A small self-supervised image encoder, trained from scratch.
Model: 6.28M parameters, 32-pixel images, arch vit, norm layernorm_no_bias, activation squared_relu, patch size [4, 4], layers 12, width 160.
Training: adamw at rate 0.002, 9800 steps, batches of 256.
Rows from block 7 of a small self-supervised image encoder, named by matrix and row number. Rows with one number belong to one neuron. Each number is 500 + 25 x the weight over its row's rms, rounded and kept within 0 to 999. All counts start at 0. Numbers have three digits each. After the name is the row's rms in percent of the matrix's.
Before each neuron's rows are labels from the 100 images, of 14848, where the neuron reaches its highest value: "responds to" is what is common among them. Only what is clearly more common there than usual is listed. The data: procedural textures in two colours, tilted and lit.
# fc1: MLP up (model.blocks.7.mlp.fc1.weight, 960x160), inputs 0-79
# fc2: MLP down (model.blocks.7.mlp.fc2.weight, 160x960, transposed), outputs 0-79

responds to: brown; white; ground colour: brown; pattern colour: white
fc1.484 032:500509480485531554499482517466476474463491495526534504535500457537497499489453498516472510535476522501479482530474461488513523495513475515531510483498483521475522519513465471461519535501537444490524500445538489541480502530474473508519519501
fc2.484 011:457512472520470485538507506495488452517530471504472539503524537496498551494530460446495516505483475476485507509490515502499507499483519532473530457500502545501534501500530500479486468468477545536513518499499536475495460526501534440523500449

responds to: pink; pattern colour: pink; ground colour: pink
fc1.556 039:457466531535506496528503510527493535485492528538478451499497521487493447493483514474475528501477500500527513533537481450552467506476514484488451481530501538514500515507452508480504512512505520517541518495464507525524537457469526503483521498
fc2.556 023:466497474522513561479468475497513534550491505554455472503476540509520481529536516515510455484505495470498502531486530494471508535557508451528516508515513522488535507505501536514473523526519469504493478540546493468496502549511494482498491474

responds to: teal; purple; ground colour: teal; pattern colour: teal
fc1.534 096:469523509482500528501492460438504519502553497501552487496495493520485466492514545490485531498450513549523530453531513497515481514534488510512469512460488498489522463516491504530491494513494475482516524479518517483492492491485512475499480521
fc2.534 092:478447436451501517501504531489488478490480499522442512486484524460454496501525507524489494475480530494483487523498525502504491481545492504553541548507468543510495538524499539537486516490520511490488495509512547459490473465475491486519539518

responds to: brown; pink; ground colour: brown; pattern colour: pink
fc1.237 057:493470502505481461492515514428506480471520507519490473510504447490492521495493516487436527470521460545486451502521517533515524511534497482487496533508496484468520524492485455498525518534506508489492463499456475515515480523497536487499487482
fc2.237 043:498517447474514519511468503492481488497516480446505522468497506490458496497527487490531522470482510473517513495515523547484487496532498523445502496519493522541505493443536531465479490470476501487504528512526485519499555485501498511479490469

responds to: purple; green; ground colour: purple; yellow
fc1.688 033:489529532487514508468501483487517465479472501488506495537512528510514517553526490531521495525501528488468536493497528497466509492506513522502474539470531507542486464473516536564485538444505466497461539477497490486511481517492518510544459459
fc2.688 014:481448475497457492547519552474499563475487483510483533488513475511478506478499483531530523518497437495481491482495523480492520461508471489512515474498557492472482534542475480496500529500516491534453510521493528496462544505504535479485517498

responds to: blue; yellow; pattern colour: blue; ground colour: blue
fc1.99 102:529512546481519455478537520522513479518481480505533519531474464543493507507468535516485508493466502517517520467488458483515533536482536501447497510506495491545533504458476480488483493495489455501511483470477474521520466498537511490519498536
fc2.99 096:472479502516530504493520525494507497461522561526508480516550488500461480450519464545517511485517486480507518492541485473495448487476443467486496497466537568487507486519520547514519485477512492472507502469468516492483543469489478541435501512

responds to: blue; pattern colour: blue; teal; ground colour: blue
fc1.78 074:540504521481478563515519504450468474499483536505517442504468483476528483511448544497457517488461499486470491530514466464513527514524509497487475507524575493512489533498483522505472501508504470514507511499495495522481510483512479525487486492
fc2.78 060:511520524557540488458503501460551484524515464531508500540464486544535493515512511458521523489519489507497485476468524514500535509514527532507485477525499576504480459512518492474494487551515533523506489507524481429528476451460484485508487472

responds to: blue; brown; ground colour: blue; pattern colour: green
fc1.480 161:474471481502494502503484520519507519471488517478533508501516471479486525505481489519453476486511516496488482505528470529505501519448483424503520555524542499513489527494488515532554477482508447448496509486478474504512503532537544577515522501
fc2.480 168:495488474555477491495460525515513528519521464494481515530506481497501529547478494468510517514501456484497512498511503497476454511474487455508532485454472511503513494533487497506509498483498509535447537489519440506495487560474529454490502468

responds to: black; ground colour: black; purple; pattern colour: black
fc1.207 030:494501479492524484471454481472523479476504470494501527518526520478472507487524530548480503535459473487512541521522528469518465516466495515469489513484495473551470501476487465537480497460521491525476505507470523508462503495473493524512474497
fc2.207 012:499552457526537456508489505555455530468461492522499523453513450492488520505502491509478493545501498477482468489517490542443523479497450494502515495546487524501482488485477520517498522506497522523479450517509545500510488546509530519496507506

responds to: purple; pink; pattern colour: purple; ground colour: pink
fc1.225 201:450532533489481493489507498443466488512575504452530519515494502511515464495504489483501506453412493529541536465513498542547534533517519503480506489490511507553501535455435519526520518488476475506527496490516539505495480526486540493502524486
fc2.225 211:472477494492498477492513495510501459506500512491472509499480519457495474537484476517516473499495541516511534492468522542529561519496544548512516521485535524499487545475480528520502549484520487521518506537473521560507480537486506513521541487

responds to: black; ground colour: black; orange; pattern colour: orange
fc1.76 036:524521496498488511467501441496499508455497543482558495516539453490509463492477513544501473476490515551504459495515525528539492547514494470522488476532520505516455520502478518485534537510529507485508512487478482458498489504522491490523467491
fc2.76 021:488478521468505493504530498458538562517526495506463552513483552501490516494501473458527455502501468457510516554466509509493519522500531520528465438491500498513466554471496523493488537475451481489525477536469512497449504446483535462492503499

responds to: brown; blue; pattern colour: brown; ground colour: blue
fc1.43 174:475489487508497502506459509514505504449502547473532496508536463474493534489476473521461481491529517493499472500513465528517485499446483435511506526512508495485490504517502498543561484460493479467515515495476473514498512523531520579532514505
fc2.43 182:482480452537468494484462531527511553523543486503483495523497480483517529530488487490514503503514480492513501474519528507480451525475455459522541471456489520485501480538477471516514510468509508526485529493523465499509504539482522473509541463

responds to: brown; ground colour: brown
fc1.373 048:516504475486539464503522554526536499471521569510517467499516479482524534472485484528477453514504490498498506521474470532510512518483544474529483468477526530483474507487524481512512502516494484510459497490533460502463530481506518556509472509
fc2.373 036:494504528489509493511493464498507509536477488505502518546485494529509455517499471519490543462517463504446456486512504499472527486526493546469501497514545500530476454502494511531542539521497510523477507524502495452541503489488488475488507488

responds to: blue; orange; pattern colour: blue; ground colour: blue
fc1.627 044:542493494523486510496460487508446473514485495527511479473509468494470499479477475537482474500453466494489466547513493469473487502538522492473524517462502462518527496492492488516509487491546508504513521503486500510478537504532520531519523479
fc2.627 030:523506527525467508488527478477522551541500473510498557560473513525500465502506516499500509496533513495479512497523483496534503477521489515457475474450505493493460504482485520524490556511483501507470477479503529483497462503461492448462459527

responds to: brown; blue; pattern colour: brown
fc1.48 032:463510501482490509491492470488475542517476508503503517530507530480503520530519491513453521497462466491508472472493479524513519479523525458483487500493531446505502472477514519496490464522504478522521454470512529497484525475469495504467511551
fc2.48 011:490475529475468493520555530518511498519515530492467513488543500453450484451504514479497441514503510511509500477509534511530525533525481516529491505478538504483477503525453504529505445469494543506501493485463515500525589520478586487514512472

responds to: brown; blue; pattern colour: brown; ground colour: blue
fc1.39 183:481478481495495513507456509524500490452509550487522494507527474468496527505470484523477471485517509496485488511527471508500491504449482437523507537507536500494486515506501509544562487456495461449524513493485476516502519542530531586531510490
fc2.39 195:504484471548461494489452546533502536518521479490483508515499487488500516532473498496512490505514489479506504471525508502482456536478459456529539471455471512484502501532490489518521495466504501526466545493506459521492489553484536485496521476

responds to: black; ground colour: black; green; pattern colour: green
fc1.347 140:513535502488482484529473429489515495523502500490544493522500500539520474508502534516495479487474509550495483511486502497506525491504493487453515489447520496518483513504503480543506489507469512438470506521519456529478488530520489516513488531
fc2.347 150:486495499485486504500488514534485502523510530483447479552514537470501543499543474469454484475518492494504509535515490533516457533478510491482488499518455578495494495473498505460470540479476523494557494515504486468473521501460484489532484468

responds to: red; green; ground colour: red; pattern colour: green
fc1.605 159:512500518458509506508492498506501498502492562494499508501471472542501513481522506523490503493455525494528517507491453511501494496494504471488480497503495511532496506455507542487518481484491462450553450453530500492483513495534486509496490531
fc2.605 162:510461437540507510521503523506496459473468476537481506504480488513460474456518502498535536517486501481506522467542481489491506506534468493510528522510461550437526492510541533488489483511561487511468492504521543444465492510514460490464528478

responds to: orange; yellow; ground colour: yellow; ground colour: orange
fc1.300 153:476485518489506565470497469446460530515547526493492483519464445496564472484492510486467518501486501522502513496526498523554483522494511494481470479507503496486511483504484527522536539492510491473539493472515518483514484498499510510482452476
fc2.300 169:497494523522498505480494524473503513519527510470478510501477485531524489485474529489503491506464504460501505518450499528499453466499493508486476473502436506499534541567490522515490471496489514517486506508521476492486472525491516502496475451

responds to: yellow; purple; pattern colour: purple; ground colour: yellow
fc1.55 148:466536532501490475482510504460459512516576512476517521510500499536502474491528511472496523497427474494563533465535540539551501516509512504493487468487495511543528498462465538500486471509471497502541507499535518483516470508504540483502519479
fc2.55 148:491451462467524502494500526524512487484498540519459477485495493440474508507477504508514456529477560518504484503461504535497542503512502539516510524511540521467507549487501506522488543479552492527494490544454532525481508511480504523541525471

responds to: brown; white; ground colour: brown; pattern colour: white
fc1.655 079:530483477513489517518486480513518516477491493496484427539522500501536483537516483523447502470518475519485478538487458494493522494479481458484479531562553464456491489481480482520490510491528461462508467493498516471514475486554517528510461533
fc2.655 061:535483564499497499486510538481485516468489482502483513488493511508487516470508549447544502517500524451487476483510501509472502484504498507534515497483533504521513484552510522503475529486529535571479512510478501500505506475454468482506473439

responds to: pink; black; brown; pattern colour: pink
fc1.701 039:495467517479494434469487535455516502516489530472535500477485522516493504479517505501467486455499508500503467515514529515491515515506488497493484509536543537453516534529508516506504526487551503477449516525511476528560489519469486492479514458
fc2.701 021:476474433504470482521511466496514519498497511473481513465521490487470505474477500475511526473454511486510469488535494531522537480512479503458495490487506511512471486441496506455490524481455509466489533512528501506530512482458508504476497495

responds to: pink; red; pattern colour: pink; ground colour: red
fc1.149 085:517492515493516485536516533471527482459524537504533486531499460493540523458484516551479469516481509548501478525501448493483515499486525461522497506519538513506473505487478505542528484485510484485491510473516497533504515505483518536526465480
fc2.149 073:499498502481500481532477489531472488555499496493489484473493489531487471486517508505483512476507498524476475510509483468480539518503476543476522531493511520508495443482533494495531520534501517486489489521498508449507517477481518527497547554

responds to: teal; red; pattern colour: teal; ground colour: teal
fc1.600 050:506530490524484512539502471477486519518539495508529478517492461524526496472502486478445497464512507501518503512507471510507521506509516504488459479476502501492518454469463476487547515501496486507495505500516510480538534485512494503485516478
fc2.600 035:480517488563500503485454496471459518510516459470449542500499529487511508521498478483492481526504472475502491506482542467474533509489485522494523544506500512540479515509499518489487534471505543552517486494546544512519480513496530476491537527

responds to: white; ground colour: white; pattern colour: white; brown
fc1.659 052:455489492505480500523508491491495498453512477511476434562477505464523493515479530501448488459483487530534491530486452491488512471441481483505471539531507486473527490483482499523488535502545506534523489492507493501536476503482500512509466470
fc2.659 039:495480497512542456523551499520507532489488459514486498480512502467471531512511552466519494535494496487501483489509494466480522463459466487519568496498519509532497530513468512502467500537490513532499495506472536464487496469482504474530501492

responds to: red; green; teal; pattern colour: green
fc1.107 040:541482518473496522527497456480524479508525500482527476506524508507554516519483505474466506486514500507526490509508479465529513483524546467489510550524534504539504462466518530523485479489542505474497466461528457479525473452488467498473482552
fc2.107 022:475457514476428505506481504500517507511501485523502529506513506496468465507527489484534499502468503482511489458476485497509465487485486506510515458503491497445506531521514501498520558500469544505530525527484487468482459539478510440498525529

responds to: pink; purple; pattern colour: pink; pattern colour: white
fc1.569 042:487510527500508470522479495452468487480549502477505465522500495529524522496510489464440540451503461496551538469540506540493524522494487511454461518481521524536534480518485499540525517501480495506509492474536543458511519489468524518496497490
fc2.569 030:506485453486507454508493535531479550502481489511463498470517489487476525491495524504527497547499523495435431478486502529480509520501460519474531479517506508475494505486524504475476508476520514528468474520514518493523501521479489484497475522

responds to: teal; ground colour: teal; orange; pattern colour: teal
fc1.730 032:507525465500480542507487511513479479525554534475495511479469500497492478470534538502518541464482514516500533504517520493487483537522498452455508459495473529504468462508514485513516522466467503486465471507501502505477505510530459476506453495
fc2.730 015:485469459512497433509457520546502555506447501551456517499513440483463522479494493507472435493485527456496475516546536533484520473492480541497526486482518488528475539509475488482470525511503499537493490533484516495492537501496498522490553490

responds to: white; pattern colour: white; brown; ground colour: brown
fc1.568 047:536489503506520463505497516447477487494473488494474472529478485515531520479513483487441544482528487563508517498494490527498522538532520472506495528515473497495529517516510470545518535515497484486473458491477477484518474539478532528491513513
fc2.568 032:506521542509508512512455502474482469497506491461500527520534478494509487484501472492465530478522484481488509499503496535498478524510529520482463497483471494488530455471525508479527527515501524505512519517470467508530506500497548516491488496

responds to: yellow; pattern colour: yellow; pink; red
fc1.651 143:488484508486510545514488454510512479489491491522491497516523496488488479532508481490476522452501476511478490501464462474509527521509490501462492530542504477531509492515460477503503515509490489469479482514521534458463495525508497510506494532
fc2.651 153:468520454493521509499528516487511503478547489505486503532511504458510524518554481486484503517496446488503490457460485490478520473465538542503513498526495570503499483476491479471476527478480505514518513515530552477482538493461505501514527471

responds to: black; ground colour: black; teal; pattern colour: teal
fc1.41 046:490513511527489490519520487544465517505503525464492479513474523519478503478460524527449475482521478542511480514527468466487477492470480472495442519532524496479508516493479495539484524453489433460487466455510513489499537542520492505525524551
fc2.41 030:509517516495537460488510552494521489481503483470522552542524456509491500500484503481514477535463443500469448467451513493487473472511569516526541517485489546527472511523498512506526492522493542556469517525498459504512484511469537485490463492

responds to: red; green; ground colour: red; pattern colour: green
fc1.130 043:455541485484503483543475528545484466458484492522500529520550479476509494492518454497511459473487510496519483453496494458502542518488514502519483504487500506518490518499514474480523471490467489457474503441497501491499493506521531551528491557
fc2.130 031:507446483475469544484505531473496536510516516517458462504506478475472456511511502492511504479492526515491500483527546502495479497497448495491523478484557510461529495546475486536518565468536551527511540535463527463490510500479465496510516473

responds to: yellow; pattern colour: yellow; red; ground colour: red
fc1.581 174:483509492489518559500479448506507471508523500518502514491522488491484474520514499488491509478471463514507490505469485471516520521518515496466496526524477492555487507501469488504496498501473479455488498497549534469459509515495518516472514532
fc2.581 193:466509462504516502497508493484499502523528480531473520523506499469498501527548482499478518513488441498484489489480485480505531469488524532475517505535485556500506488484481480457465520500481507507505523518545567463484525496492506493509533488

responds to: pink; teal; ground colour: pink; pattern colour: pink
fc1.385 034:538522540476458504519510473490484506499514520473506478518548468474508459515497533530468485475518488472493490502514513527538457459491487500473499537478478519527499485525484481482512494511520473524468461490535472466518478480511475537486480532
fc2.385 020:466454488481505476508526472520494515472532500501508503560490512504472504478508495484484530552493463510497553507535485535503501522455483543477486485506491541493515506468489489478485540469516510523511494544466488475491522527464501491532495527

responds to: blue; orange; ground colour: blue; pattern colour: blue
fc1.567 107:529496549476513510526538510499492461493490486488530504475488487508486460486483518517485527491460505504485510497486488473524509514544549473451518512530513469511484513482473491509483491526508464506460518484489503521495527464523509539496487506
fc2.567 094:478487483500474502492491498498507559470542499480486491526522477469503563507497473498488477457513489501521511520493497495517454495445494460550468512485503488499489504518484509503574513461511497506526481475498477462531526521487514448526529506

responds to: pink; purple; ground colour: pink; ground colour: purple
fc1.210 161:465492490479484583506500461492494501445500497548487471514511511489470462489503511508515515496432479490538530523514506421488478460514504515498457522459514526513507505514502480500464515461487497514550502506540487498477545503487465488474514481
fc2.210 176:479492507474485550461515483537515564541467494557497485492495500495478476504501508506524512496485488495483511525566501462497493464498489503473485511495516518511495485489481496465446497481502481522536502522563475519538526531489473457435479492

responds to: orange; ground colour: orange; teal; pattern colour: teal
fc1.34 132:465501492485535561471495458515536529511514576513546478472489489484510501483495480510499472512496496529517480486484489509468484529549492464526492507488487469480479504519439470549550549505525463481510467516508527472490538523487544505480515515
fc2.34 127:494481515496479540519489487517501481478458519576492471486498528518511501492510491522521483470521464521425495475485482449455490499492513535478514469505476512466505473479549493509468524535529470473461497538496458490481510537491508501452523441

responds to: purple; green; grey; ground colour: purple
fc1.485 165:487510509506536513505511473501534504451520579513535503553519460516490517461500488477485477506487531504535475498488465501519489478516530513498483498475497522542467517523483495538535487515481514425502484496481468504473535493465507536484502515
fc2.485 170:480503511481532464436525486510511487515499494497515563538488491497505504511498472482493532505506514467482461505497549526502491481536547573509502488512522506531460527516502510511508469530520556505508474500494490471528516461506450457481487507

responds to: brown; purple; ground colour: brown; pattern colour: brown
fc1.614 104:487515530494510509494475536485455498488511549512489485512468459496521507471522542477466501513478529499525492488504492481540510500517513484506478482482497483496524487530499485504489481532486520497548516473483514489500518459496520489510503478
fc2.614 097:482497478468501507492502553507489526532489511523439495478455518475501524493528489495538433506479532437479480514473494538470474532520528511520528471513469508486534570518509496488489488501520500531487509526510518499470475491496519482511502476

responds to: red; grey; purple; teal
fc1.30 122:487528528515516484539505479495500518474514515488526483530539487498548488469501479477473502473503517504540510474495501511540510454463501508516509482448495510487489472514464488499536501513473534510520483460526485525546507484476479513496485492
fc2.30 124:484486527546446536495487492479468505498487482499467494498500526500473490504495484499505523497524485480499515482533464445493551521479471491498510534503543488471505502493515505488453529487553508557516492518510553477514511543532546485497558490

responds to: teal; red; pattern colour: teal; ground colour: teal
fc1.575 034:509512511511511525504528462479498487514514521472495459485464473477491536528463492541468488489483488486508535498523462494519526510478512520496523530511514520537486536509493532498495491532486511520489492452484512518472496526496491500477475493
fc2.575 021:502488497474517462526485503514507485516495469579484496513482518506475528515531511501518477491517484535483537501481486504519541500492521542510497478504460539530459516466516500505492523505489521460504461514493476436499522534475514507482553493

responds to: red; pattern colour: red; green; ground colour: green
fc1.570 034:521450539476490496485463505528512474473527550538521495519479501541554516484539462474526539459467533498488495518538523516515523504474529457518448482523501472539499525521531532458480481505493511512526515491524504513494487508539531499485516520
fc2.570 015:523504460514493533532468548516471507499494523549451472517523533501487518476523465526490491491501509515482514496511493495456471483524440565508517474513481541468507501500511502508496521527563537505506482498514494485474504520506446533463517493

responds to: black; ground colour: black; pattern colour: blue
fc1.213 078:523503514519468458517509509447482498444504484523490480503485479514526501481479527504489496480474494507500549535508487502521485503472507493487498469462518505518526494513484477506493511510528511478484516464499490505514501483511475542526496477
fc2.213 064:477522509460550488518533501494526502470507527476523543491505521491506470465491512482498512543505453463484530484480481534484515520461535500509482504531498498518474514459487492485524537486509494486516482529471520537517549501449563509477481503

responds to: purple; orange; ground colour: purple; pattern colour: orange
fc1.668 119:508522524413531527477487506472492477509558500495552506510491483526483471504498522461508515487481496519510503490510479472498489530498507506468470514476497458519501485523477513521515498507527518491499473504471491474508520525515526497528472533
fc2.668 123:490535487485517519467522529530480483529492482534475544508482528483481465497495548450514511498516473467484495483498494461461480470496475498511486509519526462516483500548490485485510477550513540498505510502468465504514545507477533500533482465

responds to: pink; red; ground colour: red; pattern colour: pink
fc1.626 151:523486515494498473551525515491504487442533550499529464541505470511527530463510495541502482510492500528510499518501431490473504492459527451521493512515556526487498515488483505526545496489502475501495494465505478540508487511470527535531477496
fc2.626 153:502483523481492484530479486522460467543501501505494488467494489528491479479529517513475506476494506536466467507497479450482546526504490523470512534512514494505511440492521497498519510548496517479497493505508505458517517472489524525509556555

responds to: yellow; purple; ground colour: yellow; pattern colour: yellow
fc1.574 034:488536533471521529520523522522459500472508474513519478542508471482546509497460488528506475522513457515462544486514527490517505519515487486518512508531487462516499490504478484483479524457516514458525517509465476460512526514541458543512523501
fc2.574 013:494479514458505483447560481502495499528524550522495520506500513520506514511535499503517513514494460520505525528510478475528481483450475524479527489485507529464495526507485510470488488497515474472494466472498553519468495504464525492475495521

responds to: pink; pattern colour: pink; black; ground colour: pink
fc1.599 033:472475453526492513518518538454521477512525524517505457463522463510519478508522516474464484481510471501507495497545513516496479477456461487532491482492493526493483542471461538525516500498536480510526483461504462539498469542480485523488474537
fc2.599 011:471480466517480512511483475487495520525472487458468501509512489473505467463510520488521542458504483495498499493527516523502500524496471507469526480536497494476447502509478526499536465494502502522547547493543522436533532500485495523486465477

responds to: yellow; black; pattern colour: yellow; ground colour: black
fc1.516 154:515516482478473485516504469469526538511512519509535469545500481535557496516514504508506453497487486552488470484513493532486509500502517490503508475481497479477487504514488494527513510498518509475469486511521495500514490533489511478530434503
fc2.516 171:485515455467519512499496519519527494491509517521456485473493499482482502516487518498459504528521463491521510509543503519528527501487503485527485563512468526509489511450527558451501458470484521481522565536495504491507533520486521481481509514

responds to: blue; pattern colour: blue; black; ground colour: blue
fc1.281 174:532485496493477549495527502446501526492495513518528431532466488514554476525464545490473506467475491502488466537511491480524536499512491515491457504544565497499466525482488495493483505494533469507513492513516484483511497473501457538512471481
fc2.281 185:527506516507542508473497494464548470517511466509516497531464484536518467541494512452543513491505471501462481493470537486495539485508504538511493490541530566489471500504515489494495473519508531530517508514541491449501480457468471508515475471

responds to: purple; grey; pattern colour: purple; ground colour: purple
fc1.551 146:486517517505525509512501476500523498459517585509538503556516460512500524466496491475487476508491532514540469504481468490527483472521521511513489500479497518543474513531476496554535483517496504424492473493480474501477548479477508551476498518
fc2.551 148:479504507472526474435527489509517487518498482493515564537487497490502497524499480480486541491502500467474463509498552521497489484542552573509497493517524502529465527508505512504507467534512548513509481502498494466520505462512453451483475506

responds to: red; teal; ground colour: red; pattern colour: teal
fc1.621 153:476542546505505487524483464488499511501513502464549504497506492533546503477523496470450500473510529502544537488505475503538508490502505507513466486453500478505488471527472482500525502508473501502517487468524501478519494516496502491500483534
fc2.621 160:492508508544491519494464493469444518488508457473480527492504531513500499524504488484489516496516481473503504495516515451493563502485465502486522562516518481501497513501488526492472521463514530552533463485544569502538501515525529490517546512

responds to: purple; red; ground colour: purple; pattern colour: purple
fc1.632 180:482501495493503531502470448516496472467514520493492497495519520523468524501505478468483480490499518507537526538469479447479472524497507488496435549490499508500502509505525513531544491469485510428521473471482471456450506499503497514494511555
fc2.632 196:539510507554488509506497472525491481503516498461492500470524533546455519475495510468475444489484550525503520516467502505485503537540492519515477508507464537484507532479543523497540481489495515503505467493478516482483499489455488509503500516

responds to: red; teal; green; ground colour: red
fc1.403 032:532512514509507548500537483529489511493482531456478477477530449463524474471513530518478464464504539510493489506524472488544515514501530488469517480528544502497482483503454512481520487532499463506523500472547478486537534493532473495498459480
fc2.403 012:453466459453504489486499509472521510537529508490510492503468521489504481501491527495490494495481484492522483540526499513497524512541472513488471493516473500529501521502461525517554528460472537516518482485494554478500464495465515442508492481

responds to: pink; brown; pattern colour: pink; ground colour: brown
fc1.734 046:471518542503522464492520509501507492505534499524516488529492445469535516456511517553462526498464472534494500491520494505501484495484514488494513481470468529482485498517487516534506480488516483491473494436476510542516473488500545495524522468
fc2.734 028:528525467496521457504511495446491519514476494501448484494482494499486505542522481473518513480496506470480508568480521476483526485511521545488482536484532489535506513487528510452483521522514511522484500517470485456512529451495452494489496518

responds to: black; purple; green; red
fc1.333 037:493511535503541498497509498474487497461537515505542479540509470480457517460530476513461525526467520517472529491530490508504493523496540511486450480498506499540524518492514476509504512504464463512520468472509469505474481469522472529467496527
fc2.333 021:503516492545496493525497537532506483492475475510452526467521521483493486506511470509483490484519514460499475472477468490466500511537478515539511485503466455484491489520507509495527521539507516527432472545502502460480463542476536489509500549

responds to: yellow; ground colour: yellow; black; pattern colour: yellow
fc1.472 153:532495486477511490504502472455502498514516484512535517473532484514505455503515538487520508524473457537478495472493528481487511503520531485494515514500512419480552501540484494524475475519519495497465527505514515511490527532542517482522508483
fc2.472 156:542478486516454511465492504552499516541487519482467481542492514503477505489463484530482472469535540475508471510563486529551515482525444491520461493496512523482448512509515542509538513464519526518523475512488527480512519523483494472521488518

responds to: blue; purple; pattern colour: blue
fc1.670 033:505491473459526536477495494451485491483526534520489489477507514527542497539513503509505492464500539484484520465509491511475494493488521466528471501483527463529520464512468472491458476510543485508469512448535485540467529522527459546527458524
fc2.670 012:541535492484486504500508550489520486508504505490478489491502470485496498479534492507523492510496492468449501494493539484512517491496491486526511503449491521472468507561522499526472550504513496550465527492459469496495503510468551479485487459

responds to: black; ground colour: black; red; pattern colour: red
fc1.416 147:494493504486491481528500438504508492507505479448578514493472503549501543496496503520478499531485485516515531529469520510471483516472504466461520512494491492550519495488487511568497469511423477425494531503517487515468504511529524499530519523
fc2.416 142:490466512507470500520492477474476506477510506494485490568511529488526517495506465496459483492515497477474529560507490503537473517462501482472481485533516535489498512478485476492449564477477479481557503504505483486450512471486473516537454461

responds to: red; pattern colour: red; blue; ground colour: red
fc1.410 121:489491498512482528525522450509476477426511502507512410549537517496493481490476492502494492477446477497518513507526478470494523491509502520504454512499519511534519485474484474528517515476497481503505505486505470496498483507468478513519483489
fc2.410 106:500518473494519473453512510526476524539506497504466517504478518498497500536512491455500535452518488487495512506496497530521503531510510504463505492540506500517515484516477517455518491534513534533460511527492522483503496520482491462495505486

responds to: red; teal; pattern colour: red; ground colour: teal
fc1.133 035:515523525485481548496505476462524493478554513465508500506541458465501485480465464527497535494488523540507480538498516478518525475491497457501517463484523522501478486521509494535476486504532490505519501489486460519521526480463474482495477514
fc2.133 019:471514481485551516476517507520512478483488499491511493510469509505538535527536476482481492497527460478468493491511501514499481501499488555512522499528456575490496503499487488488500490508479540541545516523507529472472518485494494479476474470

responds to: black; ground colour: black; pattern colour: purple
fc1.115 109:504525521495501475528488485477499480452485508499498485496492487541536514497482506535492507515467509492504503551487494517505496473470496493481471471491498511531520485479475480497479486495463494416500525484498455524497495461521503535507506489
fc2.115 109:493457494494504490515505495455488511480519504486509527505501512498487442471473518502508501530510456484458538503486491509514519519465510495506485521495550469483467534479498516528533555489531483495505495518468500516512510511465544534505493512

responds to: brown; white; ground colour: brown; pattern colour: white
fc1.481 177:538483469496504505533510484509515526484479500508485418556512518466517488542522477512474505428529477506477460528464470466482527521474475484508505516545542489477515472483499490507506554513548487471491442500490510443497485472502477504533471537
fc2.481 191:513496549501495488447532533510489503506474486507496496513496528491496506533527530455556535526533517465497504476495481481457523487474502515511539491537525503485547491525508472479470543499528512551503480524483532503498479478468496478516475459

responds to: blue; red; pattern colour: blue; ground colour: blue
fc1.399 035:520469509448531534456492454479465483496483541469476507477508496471495472497531535534468478479461475475481483512491498503538488523472501486512497475497493485484549515514506480480523517484538519481513475499474527476504536504513473507521498491
fc2.399 015:478497507457481541485506488513538523555501491569502536487493550486518484462546510476528469512513510473517480482511483502469482507523507487484523486491485495478477516514477479491496501506475514505500493521476472473462489499470516495514488484

responds to: yellow; pattern colour: yellow; purple; ground colour: purple
fc1.750 058:517493548464504478500482490501483488506484494491521498565487441523483503502490528510471486482477483527507530479501490499508531504468528504470472481505529504544493473495518492511551488489498464449483506511503492482529524492499476525530498521
fc2.750 052:458493488525512498492518503472524506483517528520479504515532494519449461468545459521493507443481494493525519478545502478506473480525454464471509506457520572494510495505498531537514516490499502492487499494505530477516527474451506514445521526

responds to: teal; purple; ground colour: teal; pattern colour: teal
fc1.259 134:509497489471497585511507447495502496460501505526508419520504517508484487495502523503509504515455483515509496536528476425473497472519514514520436517462532505504521485510510481503487509465502482506522501498533478501484517510487456499483457502
fc2.259 122:449474486483482513453511485533491552537488473531472511491508521483460486532510474482527546467510507504493538527532507468510467489485506495447488510503493498508508494511472497449466501492497514527520491505548476484534499522482475432458504520